From a checkpoint of a small contrastive image-text model: encoder activation relu6, text encoder norm rmsnorm.
Rows from block 5 of the image encoder of a small contrastive image-text model, named by matrix and row number. Rows with one number belong to one channel. Each number is 128 + 32 x the weight over its row's rms, rounded and kept within 0 to 255. All counts start at 0. Numbers have three digits each.
After each channel's rows are labels from the 100 images, of 14848, where the channel reaches its highest value: "responds to" is what is common among them. Only what is clearly more common there than usual is listed. The data: larger renderings of crowded toy scenes.
# convs0: expand pointwise conv (encoder.blocks.5.convs.0.weight, 192x48x1x1, standardized in use), inputs 0-47
# convs1: depthwise 3x3 conv (encoder.blocks.5.convs.1.weight, 192x1x3x3, trained with AdamW), a 3x3 kernel
# convs2: project pointwise conv (encoder.blocks.5.convs.2.weight, 48x192x1x1, standardized in use, transposed), outputs 0-47

convs0.143:138113158116145168144105083094101149158145091142144210118146156140109130097180095085181131172147094156145114079143132101187104064122126070112124
convs1.143:119174137111061109117168139
convs2.143:109112156082121122121143124134087077093062129088161138121098113082092111126140105085127134151139158076081124152082130035121148139132101170089180
responds to: lamp

convs0.58:163179137147145136118133136140167096091100136124110126176157164073160118084147095156071042069142147155113144177080091152161111150120139100112153
convs1.58:103176105168157121140166087
convs2.58:087118078137096170147101166125113131128075075109078142111170148171100094113099153091171095123182097138145106076096155112104111123088093154097188
responds to: hammer; ladder

convs0.103:191114187137095072146124136104207122139092115153124107091157134085105122109117126157166157119104086123143193125088122111130095122152132118083207
convs1.103:087155131107174091097107089
convs2.103:158109130190067177084146143138183151115182180173123125116101131078096181143047102173136122119114108131144114102119095157138140115155146112165133
responds to: candle

convs0.144:121147184099103068133109087148117142208164110155126153181121119144104171105140146124117164162088112099131123165136151099186067090128113095067138
convs1.144:124133137160073147175119178
convs2.144:169037102099155079065159148122086138180118133145133141178146096136111164079113116074135113143109109095120150118130169126136114147141136205163125
responds to: chair

convs0.9:177085103148080156107203135117159140104108106100068079156135097128109153130151069138169081133129070122112134116143172139122154175151118177153170
convs1.9:143168120108153130066143081
convs2.9:182093141103111097148145048100122048148119090147109143189130082070154150122133146170134087129106104162117147102142115129137125149189079150107115
responds to: orange object; count: two; trophy; its colour: orange

convs0.87:160139134127144155058149096142108109085139135136074196148142096144086089141172148174113129148152090177107131157111186076076156114109076109133148
convs1.87:155081182117120090124143090
convs2.87:148059114098175097071133159086144129116130114114162203116120122129107099109141051154153105140122084142132198166156152126122155121169153152173149
responds to: count: two; lamp

convs0.136:133082084121067128092118110156135126120090127205205102144174078126131142157090108113123127101126168143099156126200156102100163113127149090128172
convs1.136:080112092128088144180134155
convs2.136:159159142170154087135146087114170093081132181137105127122114186032133130111117163136140112166110126175125097128181115144166127187115120092158168
responds to: light from behind the camera; count: two; chair

convs0.140:135114100088144127150086093127098102207110134151180139123156081099071079120121126201122120086166123138170120172161129118169094159162105158119091
convs1.140:104138097164152163178139171
convs2.140:157132108169167092113131129133141184206112189101179108154130116111169101124111157168128123129158157198142117110122158170119159081143116138196164
responds to: chair

convs0.153:056193155063092096122174129131129115161143130151190091165140103086142090146114082103130143143123120127121169113138170159137133138104042155139127
convs1.153:132170144085071096148148139
convs2.153:138101099096098120121102087079101120107130118190095111088131033094112144181136160120085186103134130141096125176093112148098168117165139083118144
responds to: count: two; its colour: red

convs0.184:126092081136119086125097124151126088151088106140101136105118089107157115122179152169169100112162173177148190183132163100136084152078085135090178
convs1.184:151099175151157104154181114
convs2.184:205203131106189122118173123123115154131106175161086163135124139157115135173078100110106124135164189098121174159070134136100107134113131134097095
responds to: ladder

convs0.173:160098153122095100127127115143129147118160160096153137146147172099065162199138095074089157118119101111068084107161169144188098157077150142159115
convs1.173:140120095116175151171184136
convs2.173:194122116172145160117114132107130112179161131080156100136135186065154177139139139102110111083094153134085134124100103066125150088075065105123121
responds to: purple object; its colour: purple

convs0.181:147163128135107128128083095095098109175180100095203098136089121151150097131163114145168060115078081179093163131119146147142151104143104190131128
convs1.181:115182175124104081131130095
convs2.181:153111111132070104091176120101139159072143146174176116152163079165129138125176134171153175122106173140179103135096075168128113162152128077144093
responds to: blue object; its colour: blue

convs0.135:086152106148083155138181122130107093170110131088142086190123127162129154182079122114172072128132102174101113124096085104156206096114144143098135
convs1.135:169168172138111142111079102
convs2.135:130139104161164144136154112107108138120117150090078119113151090107151159126097150072154149126108185201152140135138135227163100134115102090091066
responds to: ladder

convs0.14:128122108185128140147133052114118082099166137099147132182116167099076127160109150100143130190066172125118111091122114170129099200129086157136138
convs1.14:086115147079178151105158132
convs2.14:181111122128106153159111037129159156166121130106142104153181182095118150143107136082127066124133169174104156119139167085117117130077107185156140
responds to: green object

convs0.92:132151127155070071153110108139110128141144136166070137165077139105130096110137183045082144119113095155177159144152150105131210138116104151115114
convs1.92:133096113168076177124095140
convs2.92:125150148128119165152120129129102125119109075112088112069082149110116128118155126119168063120111130009152131159126087061130165108090142130135095
responds to: lamp

convs0.115:100110207166064108154090172088124186121073136125125171126076072151114144153116073174115142136182111175117142125148133160126124127119118094113120
convs1.115:100105180138083154091142156
convs2.115:125117050161069188105146107141146107099140174199137167192163121100073110104105162151098163125132112161152145130147162144158100141143101096149140
responds to: ladder; count: two

convs0.27:161132109187192064084125096134125086144172148107090171112108136099048166171072124151143166119132113104100149137119120092163165155126145128133096
convs1.27:126124157134214134139154121
convs2.27:157146157154210112135161072170136181142153109163128151130175160118111107108132076185164141159144144131166145133137157123129087139107091120084206
responds to: yellow object

convs0.165:107107109115145097173088172231106128120159132117134151075115101150112139167123141136067136131159131135106080066144121132157171100128158084103182
convs1.165:123107118167134113103072184
convs2.165:167075087097114134079109119087183100146126094118104166099151131130127165123199154071129141148169113186166136121120113176103053111117134123144094
responds to: its colour: purple; its colour: pink

convs0.149:112145097109054089182101184146131104172107145122088173133114114201156107138149131108083123145148137108151115119101119087174118183081150121099182
convs1.149:146165143170178095123138086
convs2.149:211159164116136143106162162122146183120145181184149135108157132116117147121138114177137142179157199153124181184168144143101126084143121133100156
responds to: white object; its colour: white

convs0.126:095123140103152128142107162145138125154192164124176151172094028085093162156172074119131085136099135122092124090158149150169119153095095114115134
convs1.126:150149150081071102146163124
convs2.126:068127106164117145088104132115132132165082082174152093111088071164116189173112195143102153130141124077079139160068120127134136172137128153141127
responds to: blue object; its colour: blue

convs0.132:114154111061128157123073130136108164102130098145103147162134154123111095096142140164120144180155132112138116105016144201100119152102143186139111
convs1.132:137188127090076100134150128
convs2.132:115138105104094147065123109097112118160091122103177154131120141167078110119167137215055122091142101081093132151092124149143150146132194097154130
responds to: count: two

convs0.35:083169127126125103120102110164127143071099157127118127113159142136119145161176125149110160089123127137187084191146131116173061046120178154080117
convs1.35:153187154127101105118160174
convs2.35:092104095163180142122123141145092103092115119096072104104164105080108166130087114068138066140160138074163160098140180132168069155153130127115103
responds to: candle

convs0.131:129115169162115092160127110164152143187132078144080132060170190090122174127093128085135164125147126149078123111081132130192120177117100103120105
convs1.131:092157122079135169096166149
convs2.131:139154176160210136160134135137092179123094072121118152161088096095118160113083111074145156129092091160135097179096082146123119079098115144118159
responds to: yellow object; count: two

convs0.171:068151148122128145084091086114172121075168138143145140119110121104111167139116076160107054114054144165158163100200154125131139150139156118165142
convs1.171:158169166125101141076091112
convs2.171:133148161146100155146139135147120110111090109169155100119153065131179128135157155164103152072153173099117135073098041107103189118184121138101149
responds to: blue object; its colour: blue

convs0.48:093197103155137110082103130165153108103190101140198112181162084136097065108118119168161106141097150126112128120077150075097163137136114153125146
convs1.48:127185135131081100125179146
convs2.48:136204145119103126152141138188123148156157138098112101122168134149153119169084128164093138075132104132131075124136127141059191092076178169159109
responds to: count: two

convs0.50:138149032115169122134131147123126114138069170179135167154135159087131042146096118126150138122139125134125200122136110117100111171152085151159085
convs1.50:125127091112109150084116060
convs2.50:143094103095125100121103108106098095154048151136142130175121153080155124111147101189093102159044105128081106141192087106169125125098121115124117
responds to: count: two

convs0.57:135139194144119105144182129078153156095116058090082109156166151139109136129079123113150116174120123067113084155095152104133106133101142173190168
convs1.57:127166100152142072102087101
convs2.57:097156154092135094139162077176111171112165145119158102100087085070130095108106172146135085109124099135167119140136143124132137198149045123083100
responds to: orange object; count: two; its colour: orange

convs0.166:108117126132143134138158098135099072117122064168163132138085133173179159137110121119102122103104110149143112116119083229180065154075109147147150
convs1.166:081132089160166114093118090
convs2.166:222116100071135122117105089102171179149106109152081132099177138154094117112102145120153149162112168091087150158135094121126167063149146165133111
responds to: flower

convs0.124:103159113123147088159056153110095078154097075114095090115152101121186122118158158118106102152130192130114111127127190136100105210136165144138153
convs1.124:141114124146059178149100134
convs2.124:126105145155114162058124161137141133095153140144072120155105111139085121149093166190115131145105122108158045123173129148184174158116183092142166
responds to: pink object; its colour: pink

convs0.175:128105068120119140137139127186182117084095123106166187092186136089137134140109167123110101093131099126182177148113125184134150115071123068123091
convs1.175:091085168103141170096107147
convs2.175:162087095096114148102097190078153062090194081145156188157153117180101146135159079109149173155112126133131110093090131141105144131133164124123123
responds to: black object; its colour: black

convs0.141:113122164092060112150108139109079132136186111203188134115127161112090134148118083106127133125156136197095137121160127165126145162096088070097162
convs1.141:084098090150089137159152163
convs2.141:120134129167135057185111142135149173140165106165137114149114120115127161163170126160078149080174082138140141156086140088109188170143158099154191
responds to: red object; its colour: red

convs0.43:109124143195120183115115153113196118096162112094158131122136139139134063106174158138063090148061082161172123143128124099158123126160080123097120
convs1.43:139178151102177126132171162
convs2.43:160139136048158129107096149172189114135102101122111107081142146127118137136154064182091158112121137133176083109075120109079067159096108123143149
responds to: teal object; its colour: teal; count: two

convs0.163:143195143097112079139128088123143113145140169102140175168152147117066109108167153109119075134170142195154111138067089107144168145134096081089103
convs1.163:108091082124093158153162166
convs2.163:118184105095091147128096080159125130091169113140191090112134079154135066176159135145130180105102132169129120113072154148078154111106079159150107
responds to: table; light from behind the camera; count: two

convs0.23:126087105118160126100168147157136085162166176191104176156183127134108165095088119108035144107144073148091151105146153132139096083122136126138121
convs1.23:121169157074185147134127116
convs2.23:092130124127119102128106172113133084138115144123105116158137135084123085111157075151192097162059158040068102153151082140149128121143152146105078
responds to: count: two

convs0.26:019147179109119193158143126152130107123133056157118154149137085117133122122112141102094157098124088158118100158149167152160136155124159107132067
convs1.26:120131128167193171128151096
convs2.26:029131121095161052135093080121115094161153119160172118133137172159137119129160109120121120185117160166149119151098172099130105113107106116087181
responds to: red object

convs0.102:069137142069141058163135164144101162093169116126134091117141139173083148145151086098155135115130127143129072165146153091175133195110079161139106
convs1.102:142058133135132151146175159
convs2.102:160197129162157090181150110111151195140148180095102093136126166179137158154129139151124129112104166159082079125095101104094182074098144122121140
responds to: its colour: red

convs0.133:143185130110115145140148126095130131102104068179122115140140124120212077140133089157101162126077098165161126082153191114085094126106120126195126
convs1.133:095097145164108149082168096
convs2.133:055115128130119166101145121114135119115143057173124121145140169153183155119155112107192146137107160114121173168133123109160117147127236171136135
responds to: its colour: pink

convs0.17:140145082121106124110086094108132119128117168156121143184143184180094049147140181118124105080136073152144165141171178091087143128108166150134094
convs1.17:126128099088175180102095136
convs2.17:160104135098103167146080145140155118172114111100120113163145144121171130120056035083128095196097147133161110110110103092171138128063122118128140
responds to: count: two

convs0.145:101057159143130115166112127089175088133137114157149119139134078131095200122168115142109118198125079146145169087075157101147144120118111161130064
convs1.145:162097132129131177174111176
convs2.145:138117107093139106175127177148123112136133131133113128157165123124160149118127103142137056027125115179136087093155117065103087152100151053114145
responds to: ladder

convs0.174:124126141091133106143106089127131137121155142124134131125155117119173098127147103106084116080099093148211142117171137123182193119083047202161134
convs1.174:146158080170112083141154100
convs2.174:132123163099135100119157179140164112120120141115154138168129115148046216082132018112125099148146115141103121133082147103128130120140107152086116
responds to: its colour: green